From a checkpoint of a small image classifier: arch vit, 72500 training examples.
Rows from block 8 of a small image classifier, named by matrix and row number. Rows with one number belong to one neuron. Each number is 128 + 24 x the weight over its row's rms, rounded and kept within 0 to 255. All counts start at 0. Numbers have three digits each.
After each neuron's rows are labels from the 100 images, of 14976, where the neuron reaches its highest value: "peak on" is the class under the peak. Only what is clearly more common there than usual is listed. The data: rendered rooms with furniture. In brackets: how many of the 100.
# fc1: MLP up (model.blocks.8.mlp.fc1.weight, 480x160), inputs 0-79
# fc2: MLP down (model.blocks.8.mlp.fc2.weight, 160x480, transposed), outputs 0-79

fc1.80:123143176099118105104130140081157173140130145123140128135121153108139133129156138123129098114154168132136078083092120115136113173096123140092098120151125150091109151126137134114125138111121138146182143133114117105138185139101125142100113179
fc2.80:110117088144162187108157154143126152085134143159088166128110128135154102162138160150135108147129080123121124112123112145099105106139157155140108116086147125133087139161096127103112117108143079081106128138117158133140141141126153126174112117
peak on: dog (39)

fc1.359:140093104136071139134166139156100152125113138137134176143174107137117128114120129101130142134099097139165112122105116137126119086121122115130129098141144111090115099113134131175123114146128160133134158112145107184133155128155116114144172115
fc2.359:078125138154177119132107124125159137164104102138139100115088118052148080119120187127082103151127134127111141118117115123120138099150125130154161100083118092133133111120109112135123130118120132118114104157136147083088166117111111186132121152
peak on: flower (31)

fc1.133:098145149124140136179158158141094139102145115167108155094164182147088130146114098160097167145107107093129126133097116168063133163112115139172115163115099125127103099165108091146112132143130127096120133112135169147105082154122130140123108111
fc2.133:121147128146134136105182120094087137129134132197099168121158135115084135103111120078147124125072105090132114079146153161087119144167130134147144110153154118148105149181106145131107123098162122137142135123157129140139109139166112120160095147
peak on: chair (87)

fc1.61:153129123114155135140161139120126147157151104119177140124084180146123114154113132152115142134134124107100139116076112117109118131128085120079142147120140138140131138123110099136153112132119135150136116139118122131084170102130106110108131102
fc2.61:112142100139126152127122140144156140171111069099105124149122110119116130154165122136115098147123127096073122113167138099089097106114136149102136149120126136113120151114119138119137150154157144128095178120153124111102138139168118097152113181
peak on: door (26)

fc1.219:108146131132136124125147135085124136138129112161129129140088120122145085144121104125189128094106125134148113165116152152131124151095124134112119114119131128167114137085131094114080159100111127144060087102134133118136114094127098109113162087
fc2.219:136151139152113107120125125122130139118088128179120148171133184121147155162102148111184123112112118190127097127134186112099114127107138112090132111106126109122122128116127119132146138103131151147101103135144164089085150146119163105153133109
peak on: arch (49)

fc1.98:131124062112149145116173145112105146147142102110106174112117141128111145121144097165141209145156131103126119101142099162117086152125149145112138151114094102116158098131110166118133141140124118141144160130121126146106153114133070135158138092
fc2.98:147118102149109130139176126144157101123154142146111140124151147130107132187112139137099125142095088108087138132117144092083133069145152084112145110130143163157170140132119114131089123166143105124117152113150111104146123122175104126117086128
peak on: trophy (85)

fc1.355:132118142131103129102128125131146143120137102100101132140123105108124124137136096136150120098140109121109122178139168080113153146093124113153137103206152140148112137167131139131151106123092124120101115165142137133124116098134112109084120152
fc2.355:131144123126175100101106100114140216100134130160118147133140169137130154105124128147117109172134142083107116146155128133111143104113163103117133129122126107122139135094138105112128105118158119085079115107098122111110126108127119128128065124
peak on: ceiling (47)

fc1.217:103093131096112142159191130125151156132147157106127156140105181151077121128136130140113148141115123098172104138105132142106106116177137161099116155140120138158155110137122153113085144141103148121144130110121140163110109156112110120142113097
fc2.217:131109109116080107108144085120122126132165151164102121153136117130159083105143118119107120127110103178159147130129195150070093185141105099099118101118155111100110111184113090131100133153101138112144140161118152099170098099125147146139077156
peak on: chair (34)

fc1.439:092113056155165109164156122138098108130113130114111115139110087168106139169116115100155145136129162133119103108090103114127131122112133120145166137149120118163113090141175148091153138107128127153133135187169181140149107122103168128091129110
fc2.439:171137138116121129147109127107104135109148060137131142146145164113100133117147110142134159118115074160156111108156119119179113145108105102127156129087142110108102138122108132147137136104117106119117129125166114205109140137129144139157101118
peak on: sofa (75)

fc1.264:116125133163114100137152115102115133165167115129093128124118106157109142143080135087131154127160150144156153104073112138124086146111093114104112147110179140119134090126098160087169105144132130103145128155119159078125133126104116102160126129
fc2.264:098124157140140145139081149140145202173149110108154144129085173096139080151095122138151098123113138185106133085124106132111116131126114149105145125111172115129109135122142113101121147097115096110113154147124142148121149160122124108153110138
peak on: ladder (31)

fc1.305:133126166180142142110118178132110157159088113114133105147072113110135116125134120140148152145149096141135121114144135131113119130092128169160132160141082148134146123168163157126090119098131142178102133058091121127136106087145147119142151126
fc2.305:094120124087120114136113095135115093105130142112132134119112082150176098064107109127154121124144089172164152135136148126099170129141136154141118111075134127178123109128088157129083113129129084139109137088149185119133140103170112128125156141
peak on: umbrella (37)

fc1.134:131140137079095105117134125092140134094130119152115124152071143142120159172162103160103139109156133108148145104075094126180129101159149122132126143117103152125121158138125117101113152160100134147141141129125091101110147113159159119132160117
fc2.134:147145121134117147072162175125115135125122125146130156117137105120128134155124086144156132108123136124141180083120146089148134098126132149135149151154103126075157137110117107125105135182085183097110111109118082091153138124117171109137158148
peak on: door (25)

fc1.191:095108149167098124101172130098146115113119174133105080095137104148122135114128146123094158148125147146147125128145152162148136150117094076148108112123118116129132128071111127125101132098145114139195167129099165121151103118116132072117144115
fc2.191:163089086170108142112171114123143161115105155145122176108144119104143114095135143112154119154117157114143106114149092138137126143112143112126182123121124142124105137143120157121129138124187111132123158139131139105125159129143089152157125161
peak on: barrel (71)

fc1.22:119113110137128144088116130102146136159160136116114141120127086121108160126162099140083143119100112145158126092146133149097165124078147175109067143120122127141106141112123118107106108069151119117125161191110130179096146126115123176116139137
fc2.22:116141120113140163155126137174141122117081097126109127153098092147127113138139107110091109116116098129116104162122122109161149132095139100077152060147095143120152120122110116092133133156066185152163131120135156160183126145111165153126135132
peak on: dog (68)

fc1.52:095131118135124134119114137142096178127152140140153113091152153151127155088128091147128151136148131149137144111115132143158130174123133090187131144141122118099143129105112115139180097128094139099110070120142120123136140148106111146157137096
fc2.52:154195120166106153137122164099105151135154118135095140130097137171154151119123101089112115133121137186130152081109070150115152120120085108154141109117108105141095148148124136142129149128090136130101129094128150104123126080145171108115108096
peak on: floor (96)

fc1.470:086149159127124122145083102115130157148147098123148116094112140121137103117102137139116111097144137128130158119180098144110136162128132126135121150116108167137130114118172123154149101086103147167133123141148121155140140103115129102090138147
fc2.470:137106088127144149114127123152164159141120110141102116107125134134162081080115169158116127110123101119118171130124145161126099118150144156122127137183099103163135117169126144115153099113124114132122168136119117136146161141158161097117126162
peak on: door (27)

fc1.47:092163126117141145123122141149147121148141139159163113142146144118134152124095123154086134111139136126116148122144100167150119135140161148143133089107123141108104078132145123178109124078108094130140115122128132164111176118083072168117117114
fc2.47:099137127128164118093116097119110129082135129157114126163137113153102131113096165102118150106088126082109170159163180129182113130106153125128132100179118093129132076168133169131130143080142130083138117116129089163151142151100100166104085134
peak on: lamp (78)

fc1.440:097083126142127153135103170120143119117143137129109151133151133088117134143134121132144120137122121159172134142143188171131106154165118155145125101176107068160109103106110107087122147141137142092110129143136124162116096109199152122121111127
fc2.440:137099106128102145158096155139079117117093108153154108104113096137149151098153117095106125095125141148104128131148117130110143106113135144104127143115141134146115119120180138112088111113132154142135209143124181098138143144124163124158153172
peak on: dog (34)

fc1.425:121111157107118102085100117118117113089157170180124192135146142128134113115127180157136130099124130100127095133112152139138148096156138130121121169093171147123150119171106106110093133124119151129133150117126138122134120131107127138084132113
fc2.425:109092125123101157110128107086161099166144122180132125157131156114149160089092121151114134162137172061137089134127143108145113121132163135126127136122163130114164120117095124128119140141103116145133148139168129135094077137124137142146138112
peak on: ceiling (37)

fc1.475:129141125102137140106131145135173106125116140153124122093088108109147109174116138112164110119150131140112164144066143084147136133125074147177095179136145142150113137107133142124151170125094143127142104104118167133163116136103126083132132154
fc2.475:125073104125089147128159104141116142132147104118087182116138125145129115089102176111144143138135130117102137087147135166103131114110144121149142127104129124127118117076095130148148141143129092142127090133162117071130131138148172139169120134
peak on: umbrella (66)

fc1.116:155145175142123114131116127123135094116139113118111115148093110160145137171082124139107124132147164118150121150116086153166133146138145139136102114111100070123127126122106131141110147090114120127122119135126104128184157160143144098148063130
fc2.116:166106120125124121149155105164085110122109128151156142119163123082162109123158110140156142130127142112123118144137106167077121138108094118108136146126163110116117140120155135110087131122122141153122146114118127146148155118129124148103145141
peak on: lamp (72)

fc1.309:139081119115152147115125122165119158143108162115069143139127123097143163119129108142142160158159171171089107071119112132144147105164125119148138118156159141153179105140135145137094118093169098127135119108136134111156145131120143122114129145
fc2.309:144148088131086112120169129106138157154091128119110150090122146139121148113112122148102122131155151118170122203106140128080080139104176165144158143117093152132111110135148117115132111176141114161148163081103106093098130156129155131099110149
peak on: floor (95)

fc1.322:183112137089156087118115103127136097151148139112112137115116159102166109119118127148121140113158104165131146107112137124160151143113123103102092137175109121131101121129161148114131164133091140174117111134130137140166064154129128090102135132
fc2.322:138101101136124128153116108119129139106080120144122172104112129121103135128145126115099102143116129104165159138131149150131175115136098151142147143185147140085132135126120143093117132148135154131138178147144142145152137113124135138173127141
peak on: umbrella (71)

fc1.19:112104158127107149209081152104133146119136123136157139092099145137175102151125129142110149126118068127117157134093127098137150107111145087126138110171113106134143114144106142144144101100152128114121127112141073092121127166095099121119145115
fc2.19:174131132135117093130116082133161130100136094081184167117144129144083143141091151130148150140091125161171133132066100134143172144087168115128075144105135124141120120139109131122160117073148154114132121162136129127173096109097078117113123180
peak on: window (26)

fc1.446:103092157091139163103128153085105131132102141113127116150128122119110147125144146132199176109121089124121104112105072148186141159129095108116130126080140111101148138122140124109129171086090127078160112126133124144099153125133075121143163150
fc2.446:142120137102101138109105124146105088080165138135113161148145123109147150094132098150144133142166129123107113112123100132163135122109113127126141129134086097107102114164141127105143127142137132117116129142115149144144106134116157136138088113
peak on: robot (26)

fc1.109:132117132121135076081153124108144119152138133110085148110084095108118154143135160124096150095153127195129113116117127128133119091080154128102165154175144145120100168123150143141122121103172120124100098124118113121127161123125091138153115151
fc2.109:158144135128164102114115118104105164115137152096105135096133143144136128131187145129112114082101158149107144143072158091205127130153155120152113087133163168139148152110102108178118153105124090093127089124094137163129129139121116089124142125
peak on: wall (79)

fc1.218:109121082102120141138147159120144153166161143111112147153170148132125087093138161103086158131178133138117145106126105094129144145082132113117152179169123073126103165075147137116099147105136105113124107125151144136135140134111136158117149119
fc2.218:113170152090123102101120103141145106105137113146134125134141126109153174131081139150101140097129155157124124097133155121102123102162132109161171105154117172129088106140123118083173184111115123092134160159107155129138110094107128102127091109
peak on: wall (90)

fc1.29:096159108147118132128083111131124137129149152171100140105091094109136101125151105155115113146144102108106129094182109153165107088131103107112127154073109153089156155139105132143079133134128126137139120137128138162138118137105109149133101154
fc2.29:111152151142106103155123136159132144095149116147137086160165108157157132142134122134133136107095148149084105147129125112150121118185136098126119127147078083150140130154126152103111124085123166098132128138139111132144134154140137157113149107
peak on: robot (83)

fc1.5:115112193142123123097101146106106109162124140152122119144111082137155130107100097112102123139118159155114133176097098133132144146134149131127107143151111191114106122068163143096152150125093135105132123124147134087148131103143127159157146149
fc2.5:104111100144135065121148119126095118106115123138129127122107138142205106160110132126115106122119088100129171125093171128112109087132100136111160110154149138117131106125161087144150168108120136132149147157152084124138142128117111170161127163
peak on: lamp (94)

fc1.195:086180163117123121146116127086137138120124126136169133107107147143140154123136126165114183091136131140129130134122102137113126157090115158101092134175170097090110133091118135117149100157166060123184149116140154170150110159139125101104115104
fc2.195:139142160132187132152120146146139147129127141183132145116088105103117105151085163156169104107151098143177095125132149151106112122137139106119144132138135104104171101162114139133154140094153137103152131128157134121146150112133102099146145107
peak on: ceiling (60)

fc1.453:128151097146093115125138120130116124158073156163131184095127098094191081168148147090138157126131130097141125120132141097127133149131125159102131117153079125111164122117132132131144107125166108135137120117154129116099106148116159163109149124
fc2.453:128107140139137125107112101148155118140105124159117153133125159162187104139161110148068121084115149135142151097162138101102159145115101132156114123131123106112184162109106120146119124089138122157122167138126101115136129119109160114112106089
peak on: barrel (41); robot (25)

fc1.72:114169135203111128094135130118146100129141124173110159137134094119173120157112153101132144180142144139144163129128128162105088102113119085137109108151113107118091145183129123117110109075149112139139109144149146132195094122132138151110121142
fc2.72:114116166146126169123159112106104137140088149114112128114148151126133196117144147149133096091136099134135085128135106106114125136155135094107104130115120140143081138071171135150117103147135143079115152123149130124141154123187162097138102121
peak on: chair (27)

fc1.102:147139135133137107130133156157119161116161111136117131069150139150180090094153116154091108109146156125150131156144149124135136105126089102092100123131123075100156142103119105164110095152118113166152151138113114138107115151100142169088161174
fc2.102:120115191116097103130086126134125165122102122157134109149135131152094145137109096099167112111179112128131118083157106102182145137164125092138128151135110108129140132112119121154088135120119097108111123107140143161122106134120135156127137140
peak on: robot (93)

fc1.341:124121116135103166149119125109079118180173133149150114196113108103148134140123114152149161122101097149132107159133104102140135125125113123096074125134082110106142093151129155148145157135092155143093141120142102132087162150130116119108184102
fc2.341:122134124096126114139151118124130122107098136133121091126103100112113139075137093119126137176119125107166138118167147137112134133143085146136129100106102113144119097105110131109152154130151138118109159160116137118114172145115173098161091098
peak on: dog (57)

fc1.143:117121095145110113118131105117177109131102123107142163089178126124098109149111133090124102097128077156129112146135116109173134127159141139118130098133113094161136191149154152176124111147104169091143130108155127126127131128114101126130112116
fc2.143:097094164110112120116143156126151111127127083150147106122092139122128115139114150143164108088097119160148160109128115152174104120124135115135098127157140093118080131090159121161132151109125177134108132124125153154138106131126085133134125131
peak on: floor (94)

fc1.429:136133114146104095103170127157096144144145152085130125134154202148106120144106130127104144106123154106162124089104114180118116163124112155199096124120107111123101120178103094141130124132154126147127134134147142151109105124156139117112145128
fc2.429:103129125134119162113148123125107131132135156155094111142111170118126126121111156064137145138132109117135151139102151157100131134144104119184172083110091161116145155161126134155151118100128168073144143103113136120071052112139085116108114147
peak on: chair (74)

fc1.431:044132114160101140107139141093124122145138165132156118137082123072128142142132112156157134144132165120109118153125159084097126118084120113152159147139121139165129132115117149116172109111126084167155093169095126114148106099120103127167136106
fc2.431:153098120093130127148129121107147097110136154104143140084149149109154084086113110109172103142135156132145149122124134122135114081107090152109137127089154149133114142102169133102144112157182143129127131088124138105092148155144132112106151109
peak on: umbrella (40)

fc1.471:107089134123101115139111108135121120138115111101064120120157106134099174127120145126099130117135145153121109076120147168153146108129147113163086134106188147101143122121098163104162117133134115102101126125141093109132106161087132115162134151
fc2.471:099123118171117099069194129122142136151152081124117138115122124124136113122137122096135131139112109146128103121105134113140088130149126164086187117108168139136167120110152121107146119091159193118108174101103155104088120107094154155146129130
peak on: ladder (30)

fc1.366:052116117103102127162095111104103102160137147152136112136143129131120172138085122109129138124057125169140123100138108140116120156092109128153141168141127110125115144113131136104136175119135122164151149154063153110165135106136100108125132128
fc2.366:159113134163149066142109136105099106144099103100131118162184132104100135102115135086094134146175130120128108097175113080178146111120081122150134143105157137114159140136169122107125131109137126101138132164127137134138099146101139116081147111
peak on: sofa (47)

fc1.94:088134105134081131086128126137096111069115129117141100140154155165101113138145173142147144129132143129131071153157165145103142145121142165132168127166191121125098098144115114113092129125144087088135135141075115139127139144099158128109089122
fc2.94:122134110191119169115123108093109120142114128159134155133072109136113124139124126095124072135094108148138098141118201132098134103105077160101129070141129127110121141140168088131117172144151149127138120124101127097141126135130112108131124140
peak on: table (39)

fc1.190:169158118089098124154158128134138109137077119159086124137094098120137118174124147088124143111165149106144123142141130116133124080125138147092094075150113123107073126126117104131174109141160111138127130093174129130134125148091122128086126133
fc2.190:108174111117098132136136084118143142097123145119107119099114098134139141122141100141116170143154106136116126132144146148094138090135099117103144132136140167168147116125133113118159115113148162125129152090119156087152121121118153129119178155
peak on: barrel (78)

fc1.476:106156099120138152098126125140092132097104119147164129117090127142135160158080195176179146098123121111144127167106152115101112095107119145149155109192118140110102121109092105077146119123146120157125168113097100113173103129127100169088142121
fc2.476:156160118121116144080113100100119130137126111160121127123139140175119154172089136127135122108172084121142088119110150165117116143120089137130127080107127107165127131158106114100080177099129148114093115117144154086106154141130147129170119122
peak on: arch (33)

fc1.331:140133118130140113138128141147130133150134124140116142091134156128143084113118115127088129119173162138147138124170114100154153104148081100120116151134139076094160183125122126108090100115134111130165125145118138144149095148140121163099164148
fc2.331:099091167109101078142084112107137130106128118144109118149133095169131148098152123084150121096151116159100120162156113122216134152171136132103149124110093155164115134130130127097123157096119117129151109132100130134105089130129134160123127129
peak on: robot (99)

fc1.244:126110142141092174110153126124143103140098142149096114127166129132141134132127116121164135154124110115136131108149146108149122185073125112118141102124148132131082109113139134114147122132124141111142096174154135121110121086091130112149138144
fc2.244:143150126113146120128114099141102093113129152123139159147102133171143151081113102128129166155120117141061079148138170125157146159112149136142137140149099090127131114114110135129127121135112090176117144128103125134130175083110144128146074177
peak on: barrel (43)

fc1.239:086101096140113112124136139162123085126107123132145145128106111162102165123145133102124167098171122161159150150103165142145114101133128145137129115173168128128106165149098115135151108104139114140104118112143111141153138104104083130160099146
fc2.239:097146105114127134117168099164136160160092131164087084165110117169095148122106118139140159165162124098111076124153132105141101161119177147120162125130154144113158113143121125087127128129111159118090165143111165095121128193113134137118144164
peak on: barrel (35)

fc1.360:127135132138079131174127097115120146135129113108150163110119113142147178127168121107108140117140119081135139119092169144069127118123143114124140136160142142118125125110120114127104130110113153148118110109118138137115146146132157137116110159
fc2.360:108122152150119136133124088148117107141128130127156146115156083136133101117179160135142134056113144146118109095090153116125100107114146101106084083126162135136115134137124108107153136094147146094138132140093148145147114121123150059151179138
peak on: door (30)

fc1.58:154147103120174106129148086148153099132128146105119167095121160167117067130140130131140127119135158151206131100122151133146153142123118147114143113135128116155136118107116116133145112120118114119147130116138102108161104127124105142132113140
fc2.58:117105157131093134128126137131121123107139119120150125158144146117121153110137120119101104138152100077133118128182112170115128110100126104130135115105133069102097164121146118099151114145133095119155097131146102181107142098106120110109182115
peak on: robot (33)

fc1.60:124106092119126145170136123122146088133107137093102130116145091132150122173129151146135116081143072124112126128118135112141142152122137078158150132116112118141104174124138122104140133155114127169138111120090119106136139096107145168147130154
fc2.60:161100112143146184120091095139124061139109123092147165112087115128098127106101143130173070122146125159136126144133169131111123149110119137081123123143099136119127172105106113122079164137135110088134154124158132112160116160159105099158160134
peak on: umbrella (64)

fc1.330:124113112130122158137098132173140116127130140087134104122117096116145102113105143132129113116127125132163110165105134122170179134102117099086116145157143128124126188067126102107131140131144156156111146109130138143144094145144130087147119133
fc2.330:150133142103138111157116094143103130108124074183088149165147119136119110094148152101119160113109125124116121099142112127125115154097134144124102138120129112105123093127120150141119159094157142112103086131173157168119133105176132126103106144
peak on: umbrella (48)

fc1.437:185115129134134100094137088127124115106134162133176100149131170096095088156178176116146133110143137151125180119107098107118128160118155152101119132181130095122155108151143107150121113151111171108131128149136129142145134112081104106153146106
fc2.437:106151149123116107132119095117119094159169099096113148169162079096136124137129123163178144146155118118140099167153119091129108131133082158158129088115095130154103111113132124103125123140157122168150101102095131133126126122108082134177114062
peak on: ceiling (39)

fc1.325:106139111142090129148101128081110111142111142110179101121111125158125153096081133120143092144116076129136139116163147125098100103116142144168129155115128108110150166104097143096157153110126103135114139180079102136136142114124148120139127106
fc2.325:075095174137144116114098084149078085145134128095094129150144122149134104093112147089059123153150169115127123124163127124173156140145100129139118131138112126129127119161196099081131130113116162132151092173147142134115099117117149157090125108
peak on: table (30)

fc1.137:162145152151128143098173144162104120142113123137127139135110107123149103112126148157143079142093157133116114138116118114123114092160097095097113131100087133110150128169113142117174131126166129094105145115116140160107119141111104078131133078
fc2.137:131120099162099151080099109155104138096098173119121139093105121111168140129122124141157133160121108137131081131139146088126193083113137113110125095146095131124110120149128163124153167136169126109136127131159130130125122127106116154130119144
peak on: chair (42)

fc1.345:118131138116069132130142133129133097104145179060136102123180098120145148107106125132115124135125161136134141152149089162157125168101121119111118172118102106116112153166104102168107159148165141126127132132128155137157114111150130109144160131
fc2.345:085135152128102122124149121112112119119163147178112128138105096138139157137160122122108111151146156120143112086137117132111093115133141162139153064096121116157123131131158124145144132170069143112155112129132148127181137099146104135078136125
peak on: ceiling (43)

fc1.235:148101126146125123126104157121153158164128107150088124108122100099147105168146121146099119111114093177125114075116118154145156130109077108140166094148141083139190104099112107119137097175171175117122105118127112140130117127132154100130120131
fc2.235:145128122153118108133108110172133150105081120180119117111109118098132101155132200078099096157098111112128125138130147137120125122133121191176174105085144121134124114114112106141158152146098158144154089129115161105139140125130115120136112088
peak on: flower (32)

fc1.179:131120099125127130129170100184102123150127118091147151115144159102132135136124131157146113105102123164210130169147111111165087139121129118128160056140103140120142061104108146137133099156128120115151128154086106117159122154157116138112147145
fc2.179:100163171111117152158132159139126171138124145109144143154116122096127135136127090116115144142158108116109120096165116126101135137105132112104082142083140128141097128110112121111139077135093158154127173121127129142101117127108123095146139109
peak on: arch (74)

fc1.106:095112118136124101127119092088142123130120123084164126125181162112130117132092154115141149115149137138172090170200126106126074141152115115118105121150120091080122141149113157137138090101114110162110130085136091164124074142148121110097099102
fc2.106:151072151063151141110135105106154100138120150115104098082157105110099127152142156110167117147153119153145155112158124138103146137140093086157151107126158122100102111101152119117111176166121110121114167091118127117168098105127150078122145152
peak on: chair (29)

fc1.157:153126093145071089140155143144145097157125144123142117117166111155119124154126143116129150154149109137142115155143126118092147137138106161160129128141124166097089129132073123132153163086122143142158089094160128160094144109084137169135132143
fc2.157:124128131097131146110161146156132129140098103142089106192076162130129100123147149148117123134156130130142121126133113118114132134133090135162168146119116121163130145134127081143110184146126106110127152109065170133109127160096145111113148157
peak on: barrel (51)

fc1.415:124118157127088136114124165120160110146135108101138134112146157144123084143139118112099130187137092162151134155146096115108119135098132128115130117103162139142113168132136116137089129105105081100132140096128180141104112154130142151107183095
fc2.415:182117131129126121135140128118131071079139104151134146150142119108145146114130151140089161131116112159116067142094159136121136080177083119150179122092149095142175123164122129091078151100114136134131141111110111152131142151103125138167141132
peak on: dog (26)

fc1.272:122100150112132146124087118143125128112126161131138167111151139121098103135141106109142124157101082162141166090151139125144145117146109158133138154105141139136139144094135137174171090147162038154112121128110125113126125121126162183183104081
fc2.272:080120120111136109131157142099122162160089122139128079109141120149130151100110115134104088099077101087106162158148103137089140121119140170165099145110101112131162086167138106134156124157108126125112146101159169137133155115129135139131127136
peak on: trophy (48)

fc1.382:106099124160130094128190120120107137118148137145097139123113096170116144111155103150122070093120122139134114132169134129159128150119114162136159152130141091147148173127075146080150114111182107124120121136104146125173132101088104114136148131
fc2.382:182133093136138107153091116138133083132088153118113149130135100149122092140108145084149131141107142122171114160119146094156149124161127136123051131126126131145099139125145139129086133114103142121125118157081088138108103135128118147131117112
peak on: robot (41)

fc1.334:097101112117142115127144123115117170103146119174148171144093107105134145082183148165133142069133101161118124127107106130122121124061164126127125102171157117104106144155120174156103136164127136129144174096149135175140131116152100139094142110
fc2.334:101109094126153111111117078110097127129152151117123137118167149144125129148156160102143114146096143158153132162076142075137111195139151116158084105120158132115174104138116116125143142137127104136134119141079139159103103158150187115139156106
peak on: door (29)

fc1.364:146082150125129151142159119127143100130108126133123121138135110121162115148134176135129092143123129170122123150095130122142172141133107105151082077143133125149091127122171151147072131160137113102128163159090055109190131128100135159116082143
fc2.364:133137134119175137130098122142125112101104122143113201120141132120182082129167144131175104082175133130120146135097102144131123130132105120083099140167139142123169128121070127105109172106143160166137129120130095120158156070144161130139095181
peak on: umbrella (45)

fc1.479:111071106166090158136126119167168141131121130146128096105108113113117154176142112141096129165110116146131136169127142122123141133125079095135142126124116130120099117154113118101147153133131120134113109134158119145159115169143134081124106105
fc2.479:130101118140138082139116149134102116116147107147104134109125124138123101161086114130150097125139103105138117093131181119126113122145120168140163168127131152148105101165087116105142161145095117108143087126107156141191140160087161124133132137
peak on: flower (35)

fc1.28:100138118138088147105124107158144181110101111115110082138128120125114127112157142130100114135124183125132137136170157153150072145143150104087106096125112141130105126159129125122160100159131092092108134128154103133108138151106191132142124082
fc2.28:124108117111082160082128095131122133163098111150110093145140088141131118151169151151090136201129128120133108153158131155100108113145134143138137107112172147122129145147129148117094156122133161152108136107143132086113130158123163100143173152
peak on: barrel (100)